config.toml
model = "self-supervised audio encoder (BEST-RQ)"
train_examples = 26041
hop_length = 160
codebook_size = 1024
positions = "conv"
optimizer = "adam_atan2"
lr = 0.0016
warmup_steps = 140
weight_decay = 0.2
Rows from block 2, named by matrix and row number. Rows with one number belong to one neuron. Each number is 200 + 20 x the weight over its row's rms, rounded and kept within 0 to 999. All counts start at 0. After the name is the row's rms in percent of the matrix's.
# fc1: second MLP up (model.blocks.2.mlp.fc1.weight, 480x160), inputs 108-159
# fc2: second MLP down (model.blocks.2.mlp.fc2.weight, 160x480, transposed), outputs 108-159
fc1.382,094,209,171,225,208,185,192,208,174,197,198,224,220,179,189,202,191,221,170,169,242,206,207,213,140,208,241,216,207,205,196,208,229,185,236,196,173,222,205,233,217,182,193,207,214,235,180,230,176,205,172,171,187
fc1.383,097,176,161,227,189,192,197,207,173,185,224,202,201,191,185,208,226,203,172,179,221,197,228,246,172,206,219,217,202,230,227,206,218,172,246,188,200,177,230,215,212,199,200,230,214,241,174,222,170,205,172,200,175
fc1.384,100,197,174,233,216,161,178,228,185,187,229,215,221,215,200,166,203,209,181,164,232,197,212,224,168,199,198,210,203,214,191,213,233,197,225,161,170,207,208,216,247,189,190,214,199,241,175,212,183,206,183,188,158
fc1.385,104,192,181,230,192,170,209,226,205,207,224,201,208,208,214,207,202,207,166,169,251,160,226,207,184,202,216,217,213,212,204,229,242,209,223,171,205,200,215,227,226,194,184,217,185,246,173,230,174,196,189,197,177
fc1.386,099,208,172,223,209,170,204,217,203,181,208,206,209,197,183,190,190,225,174,159,242,166,214,220,150,221,219,220,211,227,194,212,234,193,225,158,191,207,183,230,222,203,196,214,207,245,183,247,184,186,182,183,176
fc1.387,098,204,172,231,208,187,198,231,193,196,238,242,226,218,207,190,218,209,185,174,243,211,224,215,169,191,226,233,180,205,193,193,240,220,206,165,190,200,211,223,222,188,183,220,161,238,169,230,199,180,176,159,185
fc1.388,092,189,176,229,182,196,215,203,197,202,215,205,212,172,191,193,191,213,169,197,227,203,220,268,170,212,204,208,194,219,202,202,233,201,205,177,218,189,201,229,221,209,185,225,182,241,191,244,183,210,187,187,176
fc1.389,107,204,169,231,195,169,205,227,206,189,216,193,232,195,196,190,216,208,183,167,222,168,206,214,178,200,233,231,218,213,195,228,241,195,221,166,200,192,199,232,232,193,192,229,183,254,167,224,182,173,170,191,183
fc1.390,110,182,176,213,192,172,189,226,189,205,224,199,215,210,189,192,211,216,187,145,242,192,228,226,173,200,200,232,200,224,208,228,233,205,249,184,193,187,206,221,230,196,208,228,195,229,168,239,165,193,185,200,169
fc1.391,109,196,174,219,205,171,202,226,187,197,216,208,212,191,188,200,200,225,179,161,222,169,204,221,149,214,217,200,208,220,185,212,239,196,209,179,175,194,223,225,236,196,196,233,187,227,174,219,181,196,190,186,176
fc1.392,100,185,161,219,194,186,212,211,187,194,220,209,234,199,192,185,196,219,187,175,236,196,217,228,133,203,211,211,202,210,193,233,235,193,231,181,185,205,199,216,241,177,192,219,204,249,170,234,167,181,166,193,172
fc1.393,095,170,146,215,193,176,227,221,179,179,227,185,232,189,175,186,209,199,159,165,214,198,211,226,195,209,201,211,219,226,202,221,220,189,206,193,171,203,200,223,226,168,197,235,192,235,203,218,180,181,185,221,183
fc1.394,106,213,166,224,199,177,199,235,187,199,226,201,218,203,192,185,228,201,173,167,244,161,209,232,180,211,214,203,225,230,213,230,246,206,242,195,204,184,210,219,226,181,188,228,190,246,169,235,173,195,181,192,182
fc1.395,100,190,172,235,207,179,205,215,174,217,218,193,189,199,208,211,212,214,157,142,231,179,210,203,174,194,223,217,221,220,205,220,243,224,219,177,208,213,195,220,225,208,224,237,183,251,165,223,192,203,186,194,174
fc1.396,099,180,167,217,189,170,194,217,176,191,207,212,227,194,198,183,209,207,191,184,219,191,230,252,172,196,202,217,206,207,229,202,226,177,225,163,210,166,220,222,253,192,195,212,192,257,182,239,182,206,170,184,158
fc1.397,105,208,177,239,208,162,212,239,197,196,225,219,238,218,176,181,211,226,167,169,230,191,202,207,195,196,204,208,216,233,185,215,235,196,223,175,197,203,217,216,220,165,189,210,186,234,167,227,185,201,183,188,178
fc1.398,107,204,167,221,196,167,219,232,191,208,205,207,203,205,188,190,199,205,181,168,230,184,205,230,171,216,236,220,221,220,199,206,242,215,230,170,201,217,197,222,226,199,187,225,195,236,165,243,168,195,172,200,175
fc1.399,097,192,168,225,210,171,204,224,185,195,239,219,230,183,191,225,193,219,181,147,224,183,191,205,176,203,215,219,201,223,203,227,235,210,207,181,181,205,210,229,229,173,193,214,194,234,169,208,189,184,195,182,190
fc1.400,098,187,193,211,202,163,189,237,193,170,242,209,203,210,208,158,196,200,178,185,226,191,226,228,181,186,224,237,209,209,192,194,228,203,205,133,220,207,205,216,225,175,178,213,186,227,186,222,201,212,215,209,194
fc1.401,098,204,179,217,211,172,196,220,168,172,224,195,245,216,214,170,209,219,167,165,224,185,214,234,178,214,214,220,229,221,220,218,250,200,253,186,168,177,208,239,218,173,199,233,172,247,171,228,205,192,181,203,196
fc1.402,109,193,165,227,208,176,223,229,192,198,223,200,220,203,208,185,229,208,178,162,240,190,212,225,165,214,227,229,208,215,203,207,226,204,222,171,187,192,221,235,229,181,198,219,180,242,173,230,168,199,185,185,172
fc1.403,100,178,173,221,208,194,188,228,193,193,245,205,240,206,213,206,216,216,174,180,229,184,230,232,183,223,217,209,225,237,198,206,222,189,216,174,178,193,218,203,202,173,188,224,182,250,190,225,182,202,186,193,195
fc1.404,083,208,200,213,202,187,187,230,192,195,193,223,212,231,227,198,235,205,178,187,201,225,207,237,181,193,237,163,190,187,187,213,207,210,212,197,176,205,246,190,206,179,211,191,176,229,182,196,190,185,155,231,189
fc1.405,081,224,189,216,223,196,204,213,222,180,217,220,216,201,193,227,233,199,161,189,203,209,199,238,195,200,229,208,199,212,179,168,208,194,208,147,218,204,205,212,198,176,212,216,183,206,171,187,207,188,202,183,172
fc1.406,099,197,163,200,190,181,196,214,185,190,232,203,224,219,213,193,211,229,148,182,212,200,221,224,179,220,215,215,224,226,207,208,245,192,231,183,185,194,211,225,221,166,181,243,189,240,194,208,197,202,179,186,189
fc1.407,117,202,154,240,213,163,212,221,202,205,218,192,224,206,185,192,212,226,165,167,222,180,218,226,168,214,205,212,221,224,202,214,220,213,226,159,199,197,210,225,232,184,210,213,180,236,162,237,181,177,188,186,179
fc1.408,091,186,173,224,202,189,196,213,208,182,215,209,189,199,191,210,209,218,169,167,226,202,219,243,182,188,212,183,191,215,207,207,215,192,218,165,218,168,225,228,230,201,179,218,183,240,188,267,168,188,209,204,180
fc1.409,099,221,152,222,194,167,194,219,157,202,221,197,238,219,180,198,220,217,187,168,242,184,211,217,188,218,203,193,215,241,202,205,225,181,235,167,181,190,212,206,216,203,211,239,179,240,176,230,162,185,185,200,185
fc1.410,103,189,170,205,191,176,216,226,180,186,229,216,202,205,190,205,204,218,179,160,240,182,221,233,179,207,214,224,226,230,185,210,227,193,228,185,182,202,209,231,240,178,204,234,195,246,172,230,180,211,190,202,161
fc1.411,100,211,155,229,211,173,200,232,192,180,220,213,230,198,213,187,205,220,176,169,216,173,207,207,174,205,218,222,202,231,213,211,227,215,218,183,160,212,192,228,243,186,191,230,200,231,177,209,180,196,164,182,174
fc1.412,102,189,200,165,203,184,160,214,172,165,251,191,170,198,211,213,190,202,195,192,174,180,226,219,213,185,199,194,172,177,222,150,206,205,191,181,197,206,202,216,188,209,168,224,153,195,201,207,176,216,192,185,195
fc1.413,096,206,159,240,229,163,208,224,203,212,219,198,215,183,192,191,209,237,192,159,225,189,207,227,191,227,213,207,198,221,199,211,227,210,218,186,213,182,224,220,242,200,183,220,181,239,185,251,172,169,174,193,188
fc1.414,124,191,161,232,200,171,206,223,195,211,224,215,226,215,189,187,209,219,169,159,229,186,218,220,179,216,220,198,209,232,209,207,237,197,228,176,198,185,208,227,247,175,197,221,180,240,167,232,169,181,189,196,178
fc1.415,097,197,172,226,211,194,201,230,192,214,237,188,213,216,197,196,220,209,178,173,232,203,231,225,175,203,222,212,191,219,229,222,229,208,207,155,191,204,217,221,240,176,178,207,166,223,165,212,187,196,198,194,179
fc1.416,100,191,175,221,206,166,194,241,188,206,228,219,227,219,190,191,206,213,190,174,219,184,224,218,177,207,217,210,204,216,203,202,232,193,219,180,188,201,205,210,239,184,209,222,193,248,164,220,180,185,156,198,177
fc1.417,104,210,179,222,199,190,210,225,213,200,227,205,216,208,206,199,204,219,146,171,247,177,209,214,174,210,201,215,200,213,204,221,216,209,220,165,192,189,201,228,245,203,183,212,171,239,185,215,173,192,183,181,189
fc1.418,100,203,184,243,206,168,210,243,189,201,218,216,221,204,191,188,210,214,173,168,228,189,210,212,167,204,216,233,184,203,192,214,248,193,223,187,179,195,219,241,225,175,189,203,218,228,168,233,183,185,189,199,184
fc1.419,101,185,179,213,189,183,221,214,190,218,224,197,189,194,197,219,206,207,166,163,242,192,227,227,183,199,231,221,221,252,217,221,235,224,208,178,236,183,210,234,238,210,198,209,172,249,180,228,181,204,184,205,191
fc1.420,099,193,181,217,202,187,224,215,167,189,199,207,198,197,202,220,213,212,155,169,225,180,219,231,143,194,224,213,200,217,235,194,235,186,216,164,214,200,213,232,234,209,180,220,169,233,183,237,171,205,170,202,183
fc1.421,099,198,165,225,208,163,195,225,198,193,216,193,222,190,201,195,213,227,155,176,246,214,217,246,168,205,230,196,218,227,202,217,237,208,239,178,189,196,222,215,221,169,177,228,199,231,181,230,164,183,195,179,174
fc1.422,105,186,156,223,197,171,209,216,204,192,216,200,212,202,192,212,216,215,153,155,231,207,209,249,170,195,240,219,210,207,214,229,214,205,208,180,208,199,197,238,235,191,205,223,183,227,189,260,181,180,187,190,157
fc1.423,091,187,176,227,227,200,202,227,176,168,206,193,211,197,208,199,209,217,193,185,214,182,202,236,171,232,200,212,204,212,222,193,210,162,205,184,168,203,197,209,212,195,183,215,197,223,170,221,203,211,196,215,181
fc1.424,088,178,189,239,204,189,179,211,213,198,228,193,210,195,186,177,183,208,181,184,211,196,234,230,174,213,225,201,184,214,180,206,225,182,222,160,219,211,211,221,208,208,184,236,185,228,168,214,188,195,199,192,184
fc1.425,092,198,181,222,229,185,214,226,207,185,220,205,225,240,184,174,203,218,190,167,222,203,208,209,174,211,224,201,205,214,204,198,209,169,229,172,183,204,220,215,232,172,189,219,177,221,195,230,180,193,160,192,182
fc1.426,100,166,166,226,206,199,213,213,165,174,216,190,220,201,158,200,229,210,171,187,240,186,209,226,181,207,193,191,205,236,220,211,223,173,238,181,202,210,227,202,199,180,178,226,196,230,174,229,176,175,171,181,195
fc1.427,091,184,167,247,202,166,192,225,180,205,225,207,212,176,232,153,215,216,188,173,239,185,238,222,193,209,196,215,207,183,199,189,220,201,216,189,197,215,229,218,226,202,198,245,171,235,168,215,173,202,216,213,195
fc1.428,098,200,165,231,190,187,188,223,201,206,212,203,219,209,214,185,210,209,179,168,247,176,202,233,152,219,212,203,215,204,198,217,245,201,238,164,175,174,206,226,237,184,163,221,177,244,177,238,170,179,178,196,192
fc1.429,098,189,185,216,193,200,209,205,208,191,238,200,196,181,201,197,217,195,144,149,228,210,220,226,173,192,215,221,199,223,194,205,210,233,202,175,218,193,195,229,235,194,216,218,150,228,178,238,163,206,195,181,168
fc1.430,087,201,184,191,180,213,196,220,222,198,201,223,192,194,201,191,201,216,175,197,213,193,197,191,190,259,204,232,211,228,210,206,225,182,176,179,172,208,182,237,193,177,164,214,202,207,191,209,215,172,199,201,212
fc1.431,094,202,183,227,202,196,179,213,188,202,245,212,229,191,194,191,208,236,193,179,240,188,193,212,183,208,200,209,227,244,216,233,210,177,226,184,203,199,209,210,223,201,191,207,182,231,167,209,205,181,222,206,194
fc1.432,102,196,172,220,194,193,194,213,207,188,202,191,200,200,206,204,215,199,149,167,250,212,226,247,186,200,219,200,187,218,197,197,209,192,213,155,210,202,226,238,254,186,213,209,170,228,177,222,179,189,183,178,184
fc1.433,091,179,160,210,181,174,205,231,177,180,212,211,204,188,206,215,196,210,176,188,241,206,211,211,166,207,197,193,195,210,199,179,233,204,213,189,209,192,203,205,236,211,187,208,175,219,173,252,193,174,206,191,194
fc1.434,108,196,160,235,200,188,208,235,205,197,228,210,216,200,193,175,222,221,182,170,231,189,216,219,169,204,228,205,204,234,201,213,228,178,232,160,191,192,205,226,245,192,195,221,188,246,163,236,171,187,177,192,182
fc1.435,108,192,168,224,190,177,206,231,195,199,228,197,215,217,193,210,209,218,188,167,237,195,216,233,175,203,232,215,213,231,197,222,226,209,239,167,200,206,198,229,218,187,204,215,182,247,167,232,168,203,182,186,166
fc1.436,112,201,157,228,176,186,204,219,192,192,218,209,203,203,193,190,203,223,174,163,247,195,219,220,181,207,219,201,208,216,196,204,232,208,209,168,204,192,210,222,232,190,195,217,176,246,181,241,142,186,186,201,176
fc1.437,103,208,173,217,204,158,196,218,208,199,221,214,229,192,220,185,196,239,187,142,217,187,234,217,191,193,211,232,212,218,206,234,230,211,237,206,202,169,202,223,235,177,191,188,169,223,189,230,181,194,200,182,191
fc1.438,103,179,163,212,193,163,213,218,170,181,218,201,223,196,194,182,209,213,162,171,218,196,207,221,172,209,198,210,209,229,217,207,225,194,210,208,196,194,199,215,232,186,205,253,200,228,178,265,196,170,202,203,187
fc1.439,103,223,164,235,209,166,201,251,195,202,219,224,235,182,204,183,185,208,205,186,210,198,214,221,173,198,211,224,191,246,214,189,240,182,225,169,192,189,218,202,223,177,179,208,204,219,194,237,177,207,173,195,161
fc1.440,089,215,176,214,222,196,197,218,187,181,202,211,199,199,212,208,212,207,158,198,240,164,218,212,160,208,210,240,191,195,206,202,210,173,227,206,199,182,215,214,240,219,202,202,201,230,162,214,199,155,168,206,179
fc1.441,100,194,174,232,204,191,217,222,189,174,227,186,235,209,195,191,213,220,179,164,220,157,218,209,170,221,215,215,199,223,216,227,226,197,226,171,204,185,217,221,229,188,193,220,178,236,184,210,172,188,170,191,180
fc1.442,090,200,152,235,229,166,218,207,189,180,232,199,208,183,200,170,211,227,185,176,231,195,218,239,171,229,206,213,200,210,204,184,229,187,226,192,220,204,206,226,223,194,175,194,185,228,187,224,196,171,202,163,203
fc1.443,099,203,178,219,200,185,197,225,206,199,212,206,199,218,198,212,190,227,161,158,227,200,221,231,169,198,242,191,207,206,207,198,235,197,228,182,205,197,215,219,247,204,193,221,182,233,172,252,159,162,189,182,188
fc1.444,097,196,181,228,197,169,208,205,159,181,220,201,208,197,197,193,195,206,171,164,220,178,222,215,172,218,202,208,221,233,205,198,241,190,242,168,173,200,208,246,236,185,174,212,186,248,189,242,173,187,177,206,181
fc2.382,101,227,196,213,204,188,211,219,201,168,228,180,229,194,206,212,192,209,152,179,224,208,193,199,219,227,207,213,197,216,237,168,179,217,215,230,184,220,164,222,221,211,187,196,163,259,234,233,232,198,224,199,208
fc2.383,111,208,163,187,206,199,207,201,213,179,202,196,192,210,202,209,200,191,212,197,190,157,195,195,202,213,180,196,213,194,218,199,204,204,195,164,206,213,195,197,218,185,204,171,190,217,212,192,182,214,161,194,166
fc2.384,096,218,215,182,186,190,194,196,245,178,215,168,165,183,207,228,194,210,185,171,224,199,238,221,223,193,239,207,202,177,246,174,202,222,199,193,220,190,210,220,228,199,199,201,166,206,182,220,198,211,184,196,216
fc2.385,084,236,164,176,234,168,198,195,202,189,211,197,181,174,198,185,203,192,193,211,205,193,220,196,225,217,210,191,227,196,215,191,222,206,238,217,175,222,199,240,184,219,190,229,153,188,223,212,194,175,208,174,190
fc2.386,089,224,210,216,223,183,192,218,187,197,202,196,216,198,196,186,219,183,187,172,226,200,208,219,214,236,207,193,221,231,221,163,192,203,196,230,212,231,197,207,230,217,200,201,170,258,248,229,201,173,214,212,176
fc2.387,102,215,245,199,202,200,214,182,192,210,229,205,202,219,180,172,221,181,211,175,232,212,242,213,231,184,230,178,220,212,194,205,206,196,200,186,218,197,213,158,222,186,191,199,147,220,233,204,221,222,199,196,218
fc2.388,103,197,168,177,200,178,204,176,239,182,181,199,182,220,196,174,206,197,189,190,230,173,187,206,254,222,177,187,204,189,201,187,206,202,233,223,186,196,213,195,212,145,195,209,173,209,221,216,203,200,207,196,180
fc2.389,080,232,221,229,231,178,224,206,198,237,202,206,222,193,203,200,176,185,225,181,203,176,206,188,202,222,227,210,212,159,200,201,218,188,228,194,206,220,195,215,224,244,208,193,187,213,194,223,231,221,194,202,181
fc2.390,090,211,203,192,204,205,175,205,209,206,234,209,167,201,179,180,209,216,208,193,190,215,214,218,207,212,268,181,181,171,218,179,232,176,224,183,217,199,230,194,199,187,194,207,177,190,148,209,208,156,202,181,196
fc2.391,076,234,176,184,213,205,180,215,224,197,213,186,194,195,204,246,216,232,185,210,226,185,172,203,231,238,197,202,189,180,231,166,179,194,204,216,209,212,180,218,200,195,207,228,159,201,213,240,208,188,229,169,228
fc2.392,095,198,232,202,196,231,206,183,184,205,222,192,227,186,173,226,200,212,227,215,193,207,204,225,220,219,216,168,202,220,246,200,172,167,194,195,217,198,203,199,219,193,194,185,220,193,192,187,232,236,208,204,212
fc2.393,104,222,188,226,207,210,204,227,223,200,180,217,193,192,192,231,169,179,218,154,187,165,187,175,230,221,212,213,180,194,200,199,204,182,225,178,239,213,203,227,196,203,217,202,189,227,209,216,195,207,222,183,159
fc2.394,082,217,188,164,205,211,179,236,229,182,213,208,198,190,215,171,189,169,194,176,182,194,205,217,196,193,189,194,221,178,239,169,196,199,195,149,230,203,225,235,192,221,199,196,195,208,192,205,234,182,189,187,192
fc2.395,098,227,214,205,225,214,196,208,191,205,178,222,222,217,208,184,209,185,196,195,180,176,228,206,209,252,199,174,202,170,207,198,203,200,237,201,198,242,209,212,188,197,199,198,187,208,233,180,198,184,186,183,166
fc2.396,113,230,184,225,202,169,212,196,179,205,199,198,201,182,214,210,205,213,184,185,213,143,188,212,207,226,219,187,205,184,176,191,188,195,225,168,197,197,220,187,223,208,190,208,183,229,201,200,227,179,184,177,200
fc2.397,092,233,222,194,209,185,185,176,218,191,204,176,192,211,187,211,206,169,221,158,242,207,247,207,198,178,210,210,212,202,212,206,207,172,194,209,203,208,183,200,211,207,173,195,156,216,225,227,204,200,223,211,194
fc2.398,087,235,228,188,216,195,173,211,181,208,182,216,205,191,202,180,218,172,190,207,202,220,198,222,226,204,195,185,208,186,210,169,191,235,219,223,190,205,252,216,184,196,236,234,175,204,233,174,224,194,210,182,194
fc2.399,098,245,212,198,218,215,194,216,222,186,218,182,187,178,224,232,197,234,204,207,186,197,218,221,215,196,191,198,157,207,232,151,175,208,218,208,186,198,208,226,157,219,183,220,167,210,217,199,185,180,196,177,211
fc2.400,134,221,216,214,192,209,195,210,223,170,196,181,196,169,254,198,204,186,194,198,223,223,222,231,218,203,195,231,180,227,229,170,205,224,218,249,193,167,214,213,227,213,221,190,172,245,246,200,197,199,205,186,209
fc2.401,110,218,231,194,215,202,178,209,186,166,206,228,193,178,199,217,205,184,231,180,175,186,189,204,186,240,197,209,216,195,198,156,192,185,194,148,230,233,212,214,210,206,193,212,155,207,202,208,221,213,171,215,219
fc2.402,083,193,238,197,218,197,186,204,194,161,217,194,211,190,213,196,198,160,201,165,193,180,185,208,204,226,194,196,207,189,214,174,201,200,225,202,214,203,208,226,228,215,215,204,147,225,235,230,207,181,213,222,206
fc2.403,096,222,207,200,222,157,241,210,203,202,196,197,207,185,199,190,198,202,216,224,214,170,196,167,212,234,195,170,157,205,186,193,184,185,173,190,231,226,187,193,225,212,238,227,170,197,217,200,218,210,187,173,230
fc2.404,098,217,189,190,209,194,205,200,236,179,223,197,200,236,217,193,218,200,209,158,163,168,212,220,225,186,185,204,190,236,211,215,175,194,197,185,233,205,202,208,207,198,171,246,181,187,201,216,167,222,179,223,173
fc2.405,102,208,215,189,195,213,189,210,231,171,165,198,204,222,196,163,193,213,214,216,154,174,170,210,206,186,185,171,178,208,215,179,182,194,170,196,214,215,188,214,215,189,192,177,232,196,246,178,211,217,200,231,188
fc2.406,104,221,207,189,208,199,203,214,216,181,206,219,210,163,204,220,180,210,216,146,189,141,172,203,191,217,234,219,197,206,190,202,201,177,207,160,245,226,206,216,207,220,211,215,203,232,192,219,211,180,194,191,204
fc2.407,081,199,182,198,213,203,169,202,200,196,204,200,229,244,186,190,219,213,207,192,208,219,187,199,218,177,200,169,206,199,213,207,195,181,197,174,209,196,218,178,219,170,242,172,157,211,215,198,218,172,209,244,201
fc2.408,105,195,195,188,200,194,209,193,217,180,171,191,215,204,230,184,215,187,187,177,221,216,212,228,237,230,188,189,190,173,219,190,196,205,218,203,179,222,208,227,240,189,196,171,154,201,243,232,167,173,220,210,187
fc2.409,092,182,194,184,221,207,180,214,181,154,221,216,224,214,184,201,186,190,189,169,214,208,203,232,180,203,225,201,198,195,192,212,212,163,188,168,191,237,195,223,202,222,176,201,181,236,171,228,211,169,193,229,203
fc2.410,091,226,201,203,227,176,201,221,218,212,218,183,195,171,205,199,190,205,201,193,175,183,181,195,197,214,235,215,169,178,226,190,201,211,228,201,209,199,214,217,238,205,215,213,205,238,162,194,209,175,180,191,202
fc2.411,094,243,208,211,207,217,195,208,214,158,223,192,193,185,226,218,192,248,190,188,194,189,206,209,235,220,215,216,181,177,236,145,188,237,213,204,215,202,189,234,180,208,195,225,137,243,222,203,225,205,198,176,223
fc2.412,166,194,176,200,210,199,212,214,198,254,181,195,223,207,186,175,211,207,193,228,240,173,204,183,194,215,183,155,233,209,180,246,212,172,204,197,204,210,183,138,216,190,212,204,251,184,212,197,187,180,202,210,199
fc2.413,092,211,222,204,205,221,200,233,198,187,205,217,241,228,196,160,164,207,181,194,186,186,206,201,219,208,197,185,211,216,197,205,206,176,204,177,170,198,193,161,213,210,195,162,189,268,229,217,215,199,181,208,176
fc2.414,073,192,181,204,223,201,189,199,195,227,230,190,186,220,200,219,209,188,197,179,220,233,202,238,179,187,225,177,215,179,220,214,220,226,218,175,216,211,231,208,227,193,169,202,165,210,209,214,176,211,204,184,177
fc2.415,087,211,227,181,219,159,219,181,200,199,191,209,230,202,209,198,190,177,213,205,192,194,233,213,240,224,230,173,208,234,181,147,168,194,195,181,194,188,208,195,206,189,214,227,163,202,251,192,212,226,176,205,246
fc2.416,094,234,233,173,180,224,199,197,196,175,212,196,191,180,227,249,206,257,191,178,180,197,225,219,189,199,239,221,220,192,225,170,187,212,174,180,219,197,205,193,200,227,178,217,145,243,201,210,228,176,194,193,225
fc2.417,098,199,236,221,208,187,213,215,202,182,213,199,189,191,196,210,203,190,204,202,210,225,208,238,245,206,176,180,171,189,231,168,155,205,196,217,197,189,192,231,176,177,199,211,182,205,236,245,201,217,175,203,193
fc2.418,089,208,219,188,193,198,196,209,196,192,219,187,231,163,219,221,224,186,209,191,216,220,185,206,221,182,189,189,239,219,233,160,203,210,187,212,214,162,177,206,208,243,205,203,172,217,225,193,203,185,204,173,191
fc2.419,113,246,167,175,235,173,187,199,247,166,181,196,205,187,202,204,229,184,187,205,228,174,204,221,202,221,201,226,203,191,204,211,215,225,242,215,204,199,211,219,208,179,196,210,181,224,228,202,200,163,174,176,203
fc2.420,109,221,163,191,197,209,210,194,218,190,185,177,182,181,227,203,204,187,174,232,223,178,189,173,200,231,208,227,194,208,211,189,218,209,216,210,196,219,229,211,241,193,205,189,181,206,217,180,207,199,201,185,178
fc2.421,092,255,200,176,225,225,185,211,225,186,205,219,154,171,221,218,189,191,220,157,203,162,176,212,176,242,231,189,195,166,191,176,176,194,216,144,214,222,207,217,243,219,212,190,189,201,172,228,197,181,227,191,208
fc2.422,088,197,182,200,195,182,187,189,197,216,168,223,195,203,194,179,219,210,207,173,245,181,199,220,222,211,180,181,209,187,221,192,181,216,229,202,189,188,226,207,191,146,205,175,202,230,243,234,175,188,209,209,199
fc2.423,094,220,158,199,195,225,223,190,237,160,183,217,203,221,214,179,210,182,176,224,214,161,219,192,203,241,169,252,192,182,186,190,198,182,198,197,192,238,202,223,238,213,167,171,189,208,219,218,197,178,204,202,242
fc2.424,108,172,174,185,179,197,192,177,238,166,161,188,200,194,234,181,199,162,194,215,225,214,193,204,230,216,172,207,184,199,227,176,182,210,213,235,242,186,193,212,236,213,224,167,186,241,246,214,203,210,216,201,188
fc2.425,085,220,203,186,171,226,211,225,193,204,192,206,188,199,214,238,218,188,201,204,192,198,201,191,257,210,207,190,208,213,196,212,212,216,182,182,212,229,199,220,172,204,192,201,179,156,228,156,201,204,227,216,200
fc2.426,107,197,137,163,223,204,202,213,215,166,197,202,201,208,167,201,178,180,226,237,213,201,170,204,202,244,170,200,213,237,195,199,216,178,211,180,212,208,182,196,211,205,166,186,203,206,194,212,211,202,201,183,192
fc2.427,111,217,181,167,187,224,223,181,217,178,187,169,212,178,210,205,203,177,195,213,244,222,223,196,212,205,192,191,210,240,203,232,195,186,192,211,190,196,172,224,225,246,187,175,166,176,227,228,185,192,204,198,209
fc2.428,087,200,241,159,211,237,197,220,227,175,184,207,205,201,211,190,202,172,220,187,210,172,187,188,208,205,192,190,215,207,189,174,194,156,201,168,206,227,188,212,223,220,156,173,186,238,209,231,216,204,167,189,183
fc2.429,109,218,210,198,204,184,212,172,194,206,148,196,194,190,183,202,212,190,195,171,189,199,194,210,215,217,213,179,181,163,179,182,161,199,194,210,227,197,212,227,224,203,204,217,212,191,206,214,197,190,187,235,222
fc2.430,115,176,222,193,189,209,187,191,206,205,183,187,209,209,226,204,209,192,242,214,160,193,192,184,183,170,176,227,172,186,220,213,200,186,177,214,242,198,185,219,231,220,205,184,200,181,197,164,179,208,179,217,225
fc2.431,101,202,205,181,204,191,219,190,213,195,190,206,183,187,226,185,209,166,198,186,221,196,218,198,220,203,198,207,171,188,206,222,210,190,191,207,217,208,181,222,217,176,212,206,187,224,217,218,208,188,192,231,217
fc2.432,107,188,226,204,220,198,225,185,165,215,169,200,200,217,201,193,213,228,209,163,222,228,209,211,218,241,206,173,209,154,207,188,168,202,203,203,190,226,191,219,208,194,194,186,141,164,219,205,190,191,221,213,201
fc2.433,110,209,185,193,206,210,205,195,225,198,155,202,232,215,214,210,206,194,189,166,226,197,189,204,222,206,196,186,184,174,203,187,178,197,214,200,189,218,187,221,188,196,216,165,162,201,227,203,188,187,222,202,178
fc2.434,087,195,189,189,202,203,201,204,155,215,219,200,222,201,184,207,220,198,194,200,184,220,194,220,202,193,192,166,239,216,222,179,185,193,202,194,200,222,203,198,165,211,204,236,140,212,227,201,235,194,219,196,190
fc2.435,085,224,222,217,196,205,189,207,166,237,190,225,206,188,211,194,204,222,206,185,182,187,203,204,213,244,248,181,197,152,220,169,163,198,202,194,195,224,241,197,210,208,209,210,198,204,224,198,222,182,200,183,203
fc2.436,078,228,174,156,209,200,187,203,243,221,135,215,199,202,186,200,199,218,206,224,220,187,206,207,229,233,207,157,195,192,197,195,212,145,215,171,210,251,222,203,181,191,170,201,191,173,200,241,200,136,196,198,182
fc2.437,113,173,224,210,214,225,218,185,191,185,225,177,234,245,191,174,221,219,222,190,203,221,249,202,216,195,208,203,184,220,169,232,184,189,182,218,230,217,203,219,219,209,215,184,179,190,150,199,200,181,206,195,187
fc2.438,087,244,212,197,200,232,199,214,235,202,198,199,184,216,191,213,154,198,227,169,192,190,189,217,175,210,200,193,179,178,208,201,205,191,228,181,196,195,225,230,182,227,189,196,170,204,189,230,207,199,187,155,163
fc2.439,120,199,226,235,189,204,193,174,173,200,211,195,186,200,160,185,214,173,242,191,218,222,222,185,239,187,204,201,196,221,198,207,196,174,192,197,214,221,200,185,202,205,184,204,163,218,212,222,221,209,232,221,204
fc2.440,102,217,231,197,203,207,175,191,189,177,204,204,221,223,199,179,152,238,207,189,207,179,215,180,214,230,198,231,196,195,198,186,199,195,180,192,203,237,189,233,237,219,210,187,178,218,250,182,232,215,206,204,183
fc2.441,082,213,192,215,208,188,209,213,204,205,214,206,253,192,205,228,172,189,224,193,193,202,201,203,224,218,216,220,195,181,196,161,169,204,174,183,221,218,195,236,207,221,192,227,191,224,202,177,213,195,198,173,212
fc2.442,112,194,192,195,208,190,186,202,167,165,182,185,234,228,178,175,203,165,187,208,231,211,193,181,198,251,156,198,223,180,189,206,188,175,187,229,172,193,199,214,224,191,243,180,169,224,224,188,210,178,211,228,199
fc2.443,097,225,181,174,204,203,165,195,208,187,175,210,191,209,210,177,211,219,187,173,242,188,230,192,215,234,206,182,223,178,212,170,204,203,219,181,169,235,204,186,211,200,201,170,166,206,217,234,202,156,251,200,178
fc2.444,100,205,154,212,202,186,210,207,174,165,221,219,190,183,168,221,184,180,195,200,210,183,182,196,198,238,182,183,185,184,195,179,191,193,192,165,232,220,195,231,220,195,225,193,181,238,216,212,193,186,228,182,201